Weights of a small CTC audio transcriber.
Training: 6300 steps, batches of 256.
Data: trained on telephone keypad tones over noise or synthetic speech, 41.3 epochs.
Rows from block 3 of a small CTC audio transcriber, named by matrix and row number. Rows with one number belong to one channel. Each number is 50 + 15 x the weight over its row's rms, rounded and kept within 0 to 99. All counts start at 0. After the name is the row's rms in percent of the matrix's.
Before each channel's rows are labels from the 100 clips, of 14848, where the channel reaches its highest value: "responds to" is what is common among them. Only what is clearly more common there than usual is listed. The data: telephone keypad tones over noise or synthetic speech.
# convs0: first width-7 conv (model.blocks.3.convs.0.weight, 144x144x7, each kernel summed), inputs 0-71
# convs1: second width-7 conv (model.blocks.3.convs.1.weight, 144x144x7, transposed, each kernel summed), outputs 0-71

responds to: number of keys: 1; last key: B
convs0.55 094:52 47 59 59 61 57 69 34 43 72 77 71 62 42 43 41 33 39 49 70 53 63 45 44 61 71 43 66 76 43 47 42 52 61 67 62 60 59 50 46 48 39 41 48 64 41 60 32 56 56 42 42 71 69 28 33 75 36 34 28 43 57 46 51 25 59 22 39 54 60 41 32
convs1.55 080:23 74 52 33 26 36 43 57 76 25 40 63 30 69 80 47 84 63 48 78 56 49 52 43 35 54 66 55 37 51 37 51 35 77 46 63 41 34 69 55 55 68 84 38 55 55 53 33 49 55 45 61 57 48 77 53 59 84 39 57 47 29 67 53 66 65 58 55 53 56 63 87

responds to: key "A"; number of keys: 1; first key: A; last key: A
convs0.52 126:47 57 51 46 44 64 59 54 55 47 47 39 53 57 61 38 34 37 27 53 57 75 58 79 54 58 41 48 28 21 51 51 59 39 28 63 32 55 37 34 45 39 46 62 29 38 37 25 46 60 21 50 41 30 64 49 46 38 44 34 53 29 36 25 38 38 45 50 39 46 55 37
convs1.52 116:34 62 63 73 38 41 60 47 37 30 54 55 57 32 50 54 60 76 45 62 47 63 36 17 66 54 56 12 40 71 42 57 43 70 88 66 49 64 48 46 61 44 46 63 44 35 43 23 55 37 40 24 61 45 29 65 35 67 44 79 38 42 51 46 68 35 37 39 45 46 37 58

responds to: key "7"; number of keys: 1; first key: 7; last key: 7
convs0.88 136:48 37 48 45 33 48 46 56 85 44 38 47 50 36 33 51 58 71 62 51 38 31 22 38 57 68 36 57 70 48 58 46 50 87 62 62 52 68 30 45 36 53 56 59 57 53 79 61 47 47 82 47 47 26 82 34 41 51 65 65 32 51 40 31 87 66 28 35 47 90 43 39
convs1.88 081:41 32 17 49 54 50 30 39 51 53 52 50 50 52 72 45 44 28 63 58 74 72 59 55 53 69 83 37 56 34 37 31 45 24 46 50 70 43 75 59 59 36 55 46 57 45 28 37 52 44 20 36 59 59 55 39 41 26 28 34 75 65 50 49 21 43 58 74 41 26 76 31

responds to: reverberation; speech
convs0.44 142:53 55 43 50 57 64 27 57 39 41 45 48 57 46 31 36 62 56 59 42 49 78 44 54 48 25 54 58 47 68 34 51 74 06 48 56 78 38 48 26 63 50 44 42 62 45 41 39 65 54 30 71 64 39 79 58 36 36 47 19 70 48 54 47 52 78 42 67 67 30 37 59
convs1.44 096:50 49 56 42 59 32 39 64 81 60 61 47 49 59 60 52 53 53 31 60 49 45 42 47 16 61 48 26 44 46 44 54 82 65 45 46 47 41 59 28 55 40 41 45 39 39 32 27 54 49 52 55 58 27 52 50 44 47 63 68 40 25 64 55 60 50 45 63 45 41 55 38

responds to: key "9"; number of keys: 1; last key: 9; first key: 9
convs0.62 103:59 48 52 31 91 48 49 56 73 49 48 52 18 37 42 44 31 61 42 46 68 53 36 65 30 53 16 42 31 41 26 19 40 62 59 40 52 44 63 49 37 58 55 50 42 51 36 38 48 45 55 55 46 48 61 64 39 39 51 54 45 50 49 43 61 66 34 88 36 28 60 56
convs1.62 090:60 22 43 50 27 21 13 33 32 53 29 25 52 11 79 61 47 34 38 41 45 49 52 19 70 41 57 41 66 29 47 54 62 47 25 40 63 39 64 76 66 43 50 55 55 40 27 60 35 56 29 42 70 66 50 62 48 52 24 54 35 46 58 50 38 51 54 39 51 30 66 67

responds to: quiet level; number of keys: 1; rumble; muffled (low-pass)
convs0.14 124:43 57 56 56 86 64 91 73 32 41 68 50 37 52 88 52 45 73 70 85 69 26 36 17 77 45 56 35 71 73 59 57 58 60 44 58 74 48 53 54 40 63 43 58 66 72 39 44 50 55 50 83 38 59 63 64 48 57 54 81 38 63 59 68 54 26 61 33 56 73 72 21
convs1.14 109:56 36 50 30 43 40 55 32 36 75 50 31 61 31 63 53 47 54 73 37 42 51 41 50 77 43 34 64 61 54 47 31 50 54 61 55 53 42 64 47 31 57 82 66 62 71 59 38 60 66 32 94 48 28 73 53 45 54 72 51 56 23 43 81 78 86 28 38 74 59 44 61

responds to: key "8"; first key: 8; last key: 8; number of keys: 1
convs0.76 090:52 45 28 18 37 21 51 41 43 76 56 63 36 49 62 32 22 39 32 34 45 54 54 30 46 39 17 38 39 08 52 50 69 66 47 57 39 54 30 55 61 49 39 47 42 41 41 27 64 39 29 59 33 56 55 50 57 46 39 69 66 56 45 28 48 47 50 32 68 37 58 55
convs1.76 101:58 53 59 39 56 68 48 44 72 33 47 37 54 57 57 34 52 56 44 28 54 64 44 38 58 55 35 47 59 69 55 33 64 35 63 44 68 62 34 52 55 35 58 58 39 43 57 62 41 74 39 50 47 67 60 50 49 77 39 24 55 73 41 57 63 49 56 57 66 50 45 60

responds to: number of keys: 1; last key: 4; first key: 4; last key: 6
convs0.103 108:57 26 65 58 49 24 56 35 35 44 47 41 25 53 33 41 55 45 71 50 48 49 47 57 38 40 31 58 50 49 47 52 46 54 32 55 51 51 52 66 53 53 52 52 33 38 72 69 53 71 99 57 40 51 40 44 63 63 57 46 62 67 47 51 58 37 58 83 55 59 58 42
convs1.103 091:68 46 31 47 45 54 81 50 49 48 42 68 55 38 56 52 65 66 33 37 51 46 56 51 29 35 66 49 70 48 73 45 33 32 53 39 53 63 38 46 54 55 72 54 70 72 58 55 39 48 52 45 57 40 35 34 69 57 45 48 61 47 69 69 57 79 59 59 66 35 72 58

responds to: key "9"; number of keys: 1; first key: 9; last key: 9
convs0.136 082:48 34 42 78 39 39 43 59 25 54 49 35 32 42 16 41 31 58 43 60 79 73 54 20 53 52 44 41 38 63 62 08 56 66 37 45 60 53 70 65 51 35 53 45 52 63 46 50 50 60 65 48 30 54 47 40 53 34 38 49 45 54 34 59 49 39 77 81 44 41 40 40
convs1.136 083:31 62 55 30 48 38 13 43 81 61 60 51 42 60 52 57 50 54 46 44 83 40 38 72 42 50 45 49 54 35 44 59 72 34 34 58 48 71 79 43 46 40 61 57 53 38 57 73 71 45 17 56 71 58 66 45 40 66 62 70 29 30 35 60 49 80 64 56 67 38 65 59